config.yaml
horizontal_flip: true
encoder_patch_size: 4
decoder_tie_embeddings: false
residual_init: "none"
beta2: 0.999
eps: 1e-08
epochs: 5.7
Rows from block 8 of the image encoder of a small image captioner, named by matrix and row number. Each number is 128 + 24 x the weight over its row's rms, rounded and kept within 0 to 255. All counts start at 0. Numbers have three digits each.
After each channel's rows are labels from the 100 images, of 14976, where the channel reaches its highest value: "top examples" is what is common among them. Only what is clearly more common there than usual is listed. The data: made-up ball-and-stick molecule models. In brackets: how many of the 100, against the usual share in percent.
# pw: pointwise conv (encoder.blocks.8.pw.weight, 320x320x1x1, standardized in use), inputs 107-213

pw.219:153096091163162177161144110147109147083116100119132152141102119137108163099108115138075128139116123124174130099116138113148116104113140155093161129108124104118112140097141143139126112111120126128134172149156153159145132118101135084067169096127137109112104094066119163133130110105101147173084099098169113138103149117111103
top examples: yellow ball (100 vs 41.4); small balls on sticks (85 vs 33.2)

pw.128:115145106128139123129134133115151132078115109131129147132107111124113119194143102147107126129141122137130129086126088142103102153064135143089142152141150118136137127127123110104122168135153147160124132147138111095118130108124146181118105115104111145052163121163155094131171116158161137134121105138160129113126167122134123
top examples: small balls on sticks (95 vs 33.2)

pw.140:118109114129119103153121130136139117185162109118146147109149149135148139144118126132136141147126099115103121123088148120143119095120114157182151117161128137172142107151122174169145116081110155099115107119098101121152111124154120159127159144141149157169106119111146122133116082150120142122158085141128107150080110172117138
top examples: balls: three (95 vs 9.8)

pw.274:134095126145114103086160113157123134154122160119121129134140108133107167211130113128112138136150093118108114144124100093149150169132121081144147127156154165139152123140136140180108113122119113113125094127107102104120115141147138160087108093130148118159155138137118140131177119143141151147108132130087133126100129096118143
top examples: small balls on sticks (87 vs 33.2)

pw.13:164171093119104118177118138147144159123112115130153122144136099119122119180117116123133149146117103112097139130173136135113140071142100139129133150140106146150124094135132127142147113110110119113143113137105102110124074102106095163119139133134188154134109131073129114135090098105145144131141081147177120170144110115128180
top examples: blue ball (99 vs 65); small balls on sticks (86 vs 33.2); balls: four (31 vs 10.2); balls: three (29 vs 9.8)

pw.233:103149109139094094165123123141112089116148122143148130132115145128097076196125126092172145128118105150104113113107139106106152146161160089153102137147156146122141119157151147163163137133142121127097084120095087129115118115158103126150160138135159127130154149146131108106162082148168148072158156139144136098132110141138148
top examples: red ball (100 vs 64.8); small balls on sticks (81 vs 33.2); balls: four (29 vs 10.2); balls: three (28 vs 9.8)

pw.147:148170106115091102134113129176127125108138122132148140128150139150145106139115142108106135119140062097097132120148139115140135090141080111161124102128115119137123097174095163148155119126045103063120069106106121123111130133125103109103149094128153133165095131114117128154127141115102157132152137111129132119159105112117134
top examples: green ball (100 vs 41.1); balls: three (26 vs 9.8)

pw.208:118155081117124127135115098134125111124106123152129146143161184149101132075125180099143147126116147128129148112161120137133132108136074160172120109113127126133136115150121157135164128140090161093083102095141148119087116155130111140146153167136093131131099143132144162126121086103101106112138125097136108117069104124147161
top examples: green ball (100 vs 41.1); balls: three (31 vs 9.8)

pw.170:085138097111124070163158112126135118131117106150096131123122084105116120231128115145130110126178090152095114127147102120127137138135165152117104139149120120142145142126140093131106127148127117105137130145151100101139147114159177189153136129148098142139137128181130095170163103144188136131131114180200135167094147078158145
top examples: small balls on sticks (93 vs 33.2); balls: three (26 vs 9.8)

pw.90:138189103129080058118132160090144130087133120114123135094090156146122109145090131125107106107134114163082118151140133095097127077083120142131126136113128118140114103178141134114143146147121117107125124098131093078143123128125138143105140143155137133109126181114115086114125147116121082133135137151110150131185112128141124
top examples: green ball (81 vs 41.1); small balls on sticks (72 vs 33.2)

pw.20:131119129139132109131141219128141152125091123117143167137128114137102122109167114130135133098138135118112167149137146136129130117120128131129137125116120123150144121129123160119113136129141132130138113121107111113133130118128146149140120134128144153118134126122131094110128167128133146135118132128116120139252108114122166
top examples: blue ball (100 vs 65); small balls on sticks (94 vs 33.2); balls: three (26 vs 9.8)

pw.296:164144146124087098106159123145129121107115122126110102143128120116111095185147119195102133132172126155093121144192153148093120120113124104125139169137132126129130123130141158084155162157086151138097077130128123104142115143117167164110095102133150135072131123128154062082131200142155047156099129168084115099116127099130127
top examples: orange ball (100 vs 27.6); small balls on sticks (74 vs 33.2)

pw.59:128141122154098149157154111119124130107111104117146160141140171137118138104162091126126131114089104133153160127161116107146156069161144148163139120120104092178101072167145123126134123113099090135138121101092097119125141107156127136079182109095163100132118128054128117065126087099066118126120088091141111081148124108131144
top examples: small balls on sticks (86 vs 33.2); yellow ball (85 vs 41.4)

pw.112:089198149109094108148111107107134107141135142129121162136135166155130075128145139125128130098148100182099118131114119095090117161160116153129129129159164138074139122168113132131133112155121104132096088117124099117155144127139104038149164137114137095131126155126161085052154096143107088184095186130125162081128118134139111
top examples: green ball (100 vs 41.1); small balls on sticks (70 vs 33.2); balls: three (27 vs 9.8)

pw.32:122132141123107096124094136136087126131126169114144133115161120116127113136158170088118142099109113124111160148159130115167127138138119158144107134100124154149118144113099113099124100140132169124131075109159125088114120162135145129191124187109133137105123166135144147145110133114142075113175191122132074172147107161101134
top examples: small balls on sticks (83 vs 33.2); balls: three (39 vs 9.8)

pw.141:087171139123080091159117143137141159104134137132122126155138161149175124080125096116142126110143114164103119168150085122122140143140136128110113133107166107120142140130122116154099133119124098114144079123092097073118153134145104135116137130127122132152123153110115133129078105096100107140126153158126193109155114123104124
top examples: green ball (100 vs 41.1); small balls on sticks (77 vs 33.2)

pw.82:130129125133111090109106110174125132101161099106106101116123090148157133177127126127112100155138129103130144117133145136158100121146113086169122142167125107120136125145135104156141138147138101123148108159089185125117105101114174120115166140092131106181127097125135104120131150128140138135121105114116122110113155120134137
top examples: small balls on sticks (89 vs 33.2); balls: four (31 vs 10.2)

pw.195:106115148114115118110117091095112100143127186124108149134152135138108120099128183100145129108106127120123108130119120138117151158155106129113127130125125152108173151142139089081143119182126138096101102126169131123124116125141150113158099153131084119117126139130167129122113157132084083118130187111128107093073123164128082
top examples: balls: three (63 vs 9.8)

pw.176:110182132117101104151099108114147100124168138157133104074161156169154134106151126110122165126148128146108101135118125113155119157125102164145139127134133139098132062163112100082122146124139116114098084154092119114151145105086096131168103115172115176086131180097130106152103122133128097148148141145102141132182137123155128
top examples: green ball (100 vs 41.1); small balls on sticks (77 vs 33.2)

pw.161:136134155146131087115146109175123119143139137139138105127093107140138146171118108155078077150133137095119126132148123153115096133093110132153125133160114103127098129127089127182136156147126106131112112149125126134089106074084140129103135125112164135163127093145097129128133138149125168121132100117110099152096121086154101
top examples: orange ball (100 vs 27.6); small balls on sticks (68 vs 33.2)

pw.177:124115092114153098121131152126130095114160146125128123111110134118141137144117154101137125155109163157109120106085152130119132112173155197151126123141133116135099132126171141125105078097155130092179144122158116122126180099137086157154130131094161125140106065137118141123093162119126125129114116121129126149122113162124128
top examples: purple ball (100 vs 27.3); small balls on sticks (62 vs 33.2)

pw.99:096108160120172143096116111079119134138123166118096104122149098132123110072137182101156140144119135137125104118114126123096142142157147121090116155136148157119132150077130083065130123150140111125143100145128131081105106146148133100181031161138086144125125136116164128087142171136104085116133152128143128107114115152151078
top examples: balls: three (62 vs 9.8); space-filling (60 vs 32.9)

pw.8:149150127112099173164165118128132111109120120142132146170102124139098183105173107131092133138136134084150138124140131115110091096103137132153134163164152113139140082147137141135133127111127132107098159109110140154182117121109123155088119141099129117111118118140110140169140081154088165100094151152206132116105151121108155
top examples: yellow ball (100 vs 41.4); small balls on sticks (95 vs 33.2)

pw.179:104105137146128124112117140134131151111150133073114095096109124121127114119120161132098163150136112169120147127172126124151128155132139151146135147122114147120085152106145088091116144147130080130092190144140140132127142134144129123193139171110090132121086126142156091133181154088118074098130147139131128125108089182130098
top examples: balls: three (69 vs 9.8)

pw.55:111098189108122137101111093115121130172098180117140115120152123116113108088127156124175168115113127110125138137106129121099138167141120113150103145094097151090108163120121079096134099163121127135130113127151103124091095151151099127188090158119091116105135156121140151108126092104115095120145155113141104085128123169106071
top examples: balls: three (63 vs 9.8)

pw.272:128127124129127148116155151111150131100103121124117138121118108126111129136134104126149130121125136107119120100107117131116121190094179113115120121176178138101151125131108116109124118115154135150131149123101145102193156123157155145115081116140097116101151148166123115138138108196176112139108123136167176187125202112120129
top examples: red ball (100 vs 64.8); small balls on sticks (82 vs 33.2)

pw.92:152056137148133181147130106113116125117105163116094148116130100150107112054137162139138150156090105111165131085122105096145126165159159083090155117112108146110089140129153122117120137124124133106126197129156157166170155153121094080131165109126136094100098151105144153106102115105094120129139162088135133124109154174117116
top examples: yellow ball (100 vs 41.4); small balls on sticks (91 vs 33.2)

pw.107:133127104122124053150130145096099113117138105098160104134120108100094117165100137135127121114143097139091139126178114118131106060135096131121132164144067099109133093141112137160133107138115143104168076101142114099100093131155146143137180133116180170143162096118147136123125142126144105143156146136141104120136129093152163
top examples: orange ball (100 vs 27.6); small balls on sticks (68 vs 33.2); balls: three (27 vs 9.8)

pw.178:091195159114117177097108101098170134106118172137090120119136161146151112056066144125135134107125121144158156102138128115128141111078137131114141140133135120103105080154124113103151117155104135098052147172150126113162123138127095113138131162128079102087118175119138143104091084098118099138128134096158127126127147128109123
top examples: green ball (100 vs 41.1); balls: three (25 vs 9.8)

pw.217:138210162131105074160116122150108102182145164105121126115133171133167132137140091133113138132132132188116091160136135139132155135127158140090106134125104116112146115189133119155145145150107122136110102122073130107101109142117101107129167135150089140184149156112125107134127121119113092145142181141114168144105104086116099
top examples: green ball (100 vs 41.1); small balls on sticks (60 vs 33.2)

pw.91:133132149120141081143118086142105131153135212127136117151134159106134138091133161138172139124133086146137100099149121132113118152156114141160094120136082147123107162133129101165082101148111104108133101113150117134075110163152120112145101131111114090136130133115160110113156128071106143161134185092122094122119083127149119
top examples: space-filling (66 vs 32.9); balls: three (57 vs 9.8)

pw.6:134146088139038125136162104097116142117123109155100092121131123136095135188124089104151138125098127099137110168179133118108102100104129097099151158120110111124137130123140144075150144159096141121107173139144102107119110106139127154125132117166125141114135129115107156119099141150165128166146102138172119140074150131094090
top examples: orange ball (97 vs 27.6); small balls on sticks (62 vs 33.2); balls: three (31 vs 9.8)

pw.15:157150132123119132143136129144149117102142129136136152111156158148135123128108106102094119097114098144134137120122127152161135099105135121104140151105141119086096109138142173138117140158111146148101172140092129112143141118145161061112116112125095126128136136097161132026064111116124091127117082095078151053101164101144088
top examples: green ball (82 vs 41.1); small balls on sticks (81 vs 33.2)

pw.16:143106172145160121157112119180103172142104152145151140132116124123088139137167141144145140148142100133131114188111173137174118138151078122150121153119139168158130102119129116154108145134143124148100135145103126104117153129132127111155084143139119124129115141148135112132155137167155134144105141126172115145108089095106123
top examples: green ball (94 vs 41.1); yellow ball (90 vs 41.4)

pw.174:132108160126122084173144135152110168166123155171122159135152148118121148124135151136137140138099120092136113105142118121116091149140111082129115143113095129127109160165077158167108113128097142129103104064159110152104109149130147123136168125083121111126115168124137127135112109104146127148167099112159104129111094114121137
top examples: balls: three (65 vs 9.8); space-filling (60 vs 32.9)

pw.47:146194124097120144117125149138105154136153150124100151075109144158212108086146093146143141114157122170107092154110136145141127119133093143072119100152133080143107089125146128169126150120134134132107102124025153113163160130142113086145122120143108154154111138071130083140130137115115149135125151143097136124117134124106119
top examples: green ball (100 vs 41.1); small balls on sticks (80 vs 33.2)

pw.247:136161107128124085121095124124122144090114107110124132140128138130138122124123113157120133165107119126107139104136146088154129098126138138194087121159112114143141090177105128132177111067147154138144108111116138126113109150135130103154174169092148119139113104138133119134138092096144137113150118112131114092161116151133134
top examples: balls: three (97 vs 9.8)

pw.207:183118132138117171091150071137115123122109115106089116129115103128099172136108102110079108125122089102176150125131095130148114109090131127078168116121123107084142135113155147135102125134113117108100176134124152172147141130125117100083154082130122097131115136106127180102132138131101107182079095112135135064137148121144108
top examples: yellow ball (100 vs 41.4); small balls on sticks (95 vs 33.2)

pw.108:161170096124078144180137120122136152092133099142122158142154159130139116132117115129122122153158091135130120137152137085135117078115120123142147116137142107102114080148122172132157098116082134087084118107078137120137122124129128114115178130125130114140125147087134144143102102097137112144138104121149131142058131144109114
top examples: green ball (100 vs 41.1); balls: three (29 vs 9.8)

pw.251:116144142115132131148120085133094103136158163131136106124119175111172097151136127110098136139116103114114091126105109101146143117143105145147125131123104165102095136119117117164167055123123143109150103127132127086100069155158126104184220171117125094128145122109179153114087136096112088122147159130109131051112125132116105
top examples: balls: three (68 vs 9.8); balls and sticks (60 vs 33.9)

pw.228:144105110142173166140134120148120103094129135124140069165119153111109146069113139150143122106118172145119150129111127109126156087141167159136138133111154119123116122084147124137120111112145141110167183121205152168177154121166103113172127118133174101136119107062101136161130117095081142117136104138100096108137124135139138
top examples: purple ball (100 vs 27.3)

pw.160:116158164146095067150156143111134187114106126147134112124146135124130086107142113115140113125129087127114140175170124101103133151145121156104152136145138137149124096130160132121137105118121135098129076157152078061124116124145120188139167135147104115100117159123124114111082109113138096100118165083132152110137081158139139
top examples: small balls on sticks (93 vs 33.2); balls: three (32 vs 9.8); balls: four (29 vs 10.2)

pw.194:166175111111165088113110105185145127173172139149161115161114167144142163082127112135113122136139159163097064119139138118107151139134124153165099105103160115148132139159138177146126120123139099134161139149159130121136127109116115164143170118126125133165126145111135114155083085122151147096120151139091134119122093065146141
top examples: purple ball (100 vs 27.3); small balls on sticks (63 vs 33.2)

pw.94:128128071112126070162115137118109138078109118164154123116153143114118114165142157125125135166108128122079112141158143100138141100125115129159112108182138125145119111161112159140167118101103152135124102094098119123133114146126145136150141143101146118142136143118141134102119087116137114110161094140147108120050112141113117
top examples: balls: three (94 vs 9.8)

pw.202:124133126131136135132138106117163127135160141162125117136147087085107099078124101156141169168117122131103111120149148109122126112139123164151128149082183128125134101116169093136156163131138101158099132170105130116133129135109130146159076129120123144117090106147126120145120131162139127138115126127156096160128135134111132
top examples: orange ball (100 vs 27.6)

pw.199:123104137140139101154141086094127146111103121140135138140131119131109148121089111126157112135127130171118132129136144119158058171163133162120112145101115131129107136122139154107086128138111162123152143103173117103072103121149093092148115137115136133102108104119133114146112119106127070164150155164179096116090109184099134
top examples: purple ball (100 vs 27.3)

pw.48:136120085128182157138157123161136131133135129116125139189082137121136121118084096140146119097122170149157126120119119136138151081131170159092126104088138126146114093120121086138075120142118121125152132119147087123150138128143112105152171141092127126131129190093124160122128117144086116163133106150075129127167108154170116
top examples: purple ball (100 vs 27.3)

pw.85:120163114117071086161122132140138175085120081128142171136106142157133087133120109133116129142142107131133124137136128142134113077132080149126130164131129087113120088142111185116186126107089154108102102099100142117113070134134137134138144120140145114109157129114134131093092087104158106146194097104144131136090101151143102
top examples: green ball (100 vs 41.1); balls: three (33 vs 9.8)

pw.173:143193173111148096123124097171129126168164156123095126146135179135147163109128136151115112138122129148118109126150102134138174136136094176152102102113143121151133136096121151167094130132169119131055081123071147111085120133132107078051121124108119122167109110106125072176132150148125191143104154124120154105082138105146146
top examples: green ball (100 vs 41.1); small balls on sticks (86 vs 33.2)

pw.22:150168177103164130107146141179119109196129122133135092106102105117108164130123104138111121115166144152122130119157120175097126169128116120146154135150129117145129177104128132175113150141107117178084103147100149125098114150114108126096096090121113140180146107141141107162133130147170168103082152138107132146125133116131143
top examples: orange ball (85 vs 27.6); small balls on sticks (72 vs 33.2)

pw.243:108113138157117128153111097126115129134130162139146128104174127132107110132115161112109156105122134106125133122162136114123146135162127137100125143129099115115135120148130163075151132098087153118077078119140120128100141140158113153182148160123144128104119154117140111122089145121082110114149154118151094103067094140131112
top examples: balls: three (73 vs 9.8); balls and sticks (62 vs 33.9)

pw.273:109150131167142120127111102147103088109138148146118113142150172130108101135121126107118148129120102094124101152123153101162138127166160165151143091100113126124147129147085109134174106132132120105121151123100129125132099145133134122128190152118117110140104140104097153132155137101108117126137130096078091110099054116145153
top examples: balls: three (57 vs 9.8); balls: four (33 vs 10.2)

pw.215:136100114148103105130146131127126133114116107114117084174115099133108151170132116200085129129149131129098116140173120118116105115096139100131121208134095131117116116121123083124129174164123124107129149116167142111108101118131178182135129107120138138132149114158147139097155169115129102133106127151115121089140116115160106
top examples: orange ball (100 vs 27.6); small balls on sticks (69 vs 33.2)

pw.307:125114157125104132113110123122101121132118147111129116127147127142104119165110152141135144120142102101114133139141112124119110178138098067087117181131105136119131159113142110110104174196103125123103113119155131123147131146136162150146100145090122118119129122169172148078131155114110089126120170136098108112117130135140091
top examples: orange ball (100 vs 27.6); small balls on sticks (77 vs 33.2)

pw.244:167135105145103150159131095121126122133100148111157111116101137150116129153159116127139130147111129120169165101091108121115114094116152128146118133144106116125108118137156148122143102105115141105138185092113123134127112103119126148070097139117133153151132129134101130126092117114091162150133132135151111150126159119140095
top examples: yellow ball (100 vs 41.4); small balls on sticks (79 vs 33.2); balls: three (28 vs 9.8)

pw.81:115116130167098087102118127146123146156085146152115128129124134117131127137123141170111105112108094134101143133137098084123100155149110115090117159116111127096105167122121128072110125177126117121132109092167119105080128130137163169095105141149093123117140160173158100104142128084098089109110146142106149098175084099132124
top examples: orange ball (100 vs 27.6); small balls on sticks (77 vs 33.2)

pw.259:124111112143137135105157154086138138081099088121112132122101076121081107137113126122153117113131117113123144100125115117127106164101156103120119111162171130104137101114101154093101130122160144141128128131101146101167160116147151159120104127143123130121171200159127106142134156198165097116126111136169170183095172131130123
top examples: red ball (100 vs 64.8); small balls on sticks (80 vs 33.2); balls: four (26 vs 10.2)

pw.168:120165131109114053138161117167147146140140115137130164142141132138122123122148116103086131144137085123119141154142146138124141089118089138167102131132114107130121119154140192139144130122084134119091084123089121113092094106089109120080161140142119138164129146130142094115136090101146117156079116138104141116104165077149153
top examples: green ball (100 vs 41.1); balls: three (28 vs 9.8)

pw.253:143120106114112103129117087107122132111091146133157144154145147118119132153143156147142170147113125104112138123162128143153111111156115137110124149147105142139108086139110124100172127128113160125098102122147128112115117150119113148161141171134154120091121142116144113152122116101119140139178129128123107112043130176131122
top examples: orange ball (95 vs 27.6); balls: three (38 vs 9.8)

pw.313:116184139124099128113105118110117110141132185134099148133158189151148091107096133119112127085144099160115105121128120104142111175172127147105165152101158146102101172117126117103113134151153083128101131129126138132132148125162122090146113161148088129116103187122157108064088113101091057100125153119116145107149121166141105
top examples: green ball (100 vs 41.1); small balls on sticks (79 vs 33.2)

pw.69:118091141141121145153126103137139143141158126091138089090115108124122174123110159144122122133108102122113120113074097099123135111170154116111117114146128105109076152113117119112158111179130092102133128094147146139128134136112162129115113145098144123112142126129106124065089102116132111130147202103140119093106131145124127
top examples: space-filling (65 vs 32.9); balls: three (54 vs 9.8)

pw.183:131069137169143118151127159110155137107114138160146117141076144141141141148111091137158134099112114105133128155138149125146138100103169139134107102142102103137148134101115124140108139150150126134177152102109128166143125099145148144103118136160116138076101107178095146123142117156124119155127143113104149135171125166131114
top examples: small balls on sticks (91 vs 33.2); balls: five (25 vs 9.9)

pw.211:141159124122147070152106107136132130161116153144135164176106132131162126093075133103130116115145125152082138107124103107141111121112107177164093100127109104131126146158128183120100137148122133134121115119121089126123163105098098121079166127118170089137127155118127094157129092089106164116124123086121142096106117073116092
top examples: green ball (100 vs 41.1); balls: three (27 vs 9.8)

pw.135:115099116128103077130077100075112136126121175131094118092139133099108151119116098131138122126123109109124139120132143112153158174162144116163130140134106174147163158126097096123155118146138118137112083099133107108131117134143114141158131164115091177111135167158127107107122110110119125106145145090152146108113106153115125
top examples: balls: three (70 vs 9.8)

pw.172:142114121135143086121166141157129122138138094126102141120127064139102119077111068124083127125131107126089147118126117151155113138118124129107102117139150104136136127088143136186118144080142120136137149139065159134130138102139157137094125110118100123127103115102082117170098159167144167133096116123102156149150159115151131
top examples: small balls on sticks (96 vs 33.2); balls: three (29 vs 9.8)

pw.105:147103156088104101154113111136144085140132141140159133118155161121085136158141162159095154101130137093096092155097143127124095122170125143139118158113104135131112131147078088163154095110089121045130094083140122117082148125163147162107185118097173132107117112178183118096151131094115076142161149106148084115063119149127158
top examples: orange ball (98 vs 27.6); small balls on sticks (63 vs 33.2); balls: three (29 vs 9.8)

pw.45:111117106124131111133101135110124114121118135080129122100130158128118136176149119120133126145114136118132131132155133106132130118129131129101136145127116129134116125148091157097186131155151137106074138123140127110146102157143117128192165162150145126097111139143132133129117089149151094134149143125179126149041138193126132
top examples: balls: three (69 vs 9.8); balls and sticks (61 vs 33.9)

pw.163:155089130139129222138151107130120110114107135108106110147132100105113127101127123141133143138112120125248133117098131130156121085108125109095190127113126119115116116120166124120137132119122136142120216125118160191151110137118127110140123114120114133115132116123116171110132120108089148176098121122155104114130154129132117
top examples: yellow ball (100 vs 41.4); small balls on sticks (96 vs 33.2)

pw.190:135106138148129255138139110136118120130098132109117099140123108114109141099115121139128145125103125126252143121112121122152128104119133115111184129108112125113124111115154135145135134138116142137116218130116146189139113137128119113131121124122100128140119130112134176094120107094093156179116125125152098108117141140119114
top examples: yellow ball (100 vs 41.4); small balls on sticks (93 vs 33.2)

pw.267:093089174128038095155108094104100107106123137131132132111164160115110078081118128110123118136117117120119136140165133123151123148147131138123127136104124144100151142162118159150150084127118107090101121129118150121136125134135152104179169152159106146100123173127122136135096082133125098116159159098157095077108126167127066
top examples: green ball (84 vs 41.1); balls: three (43 vs 9.8); balls: four (27 vs 10.2)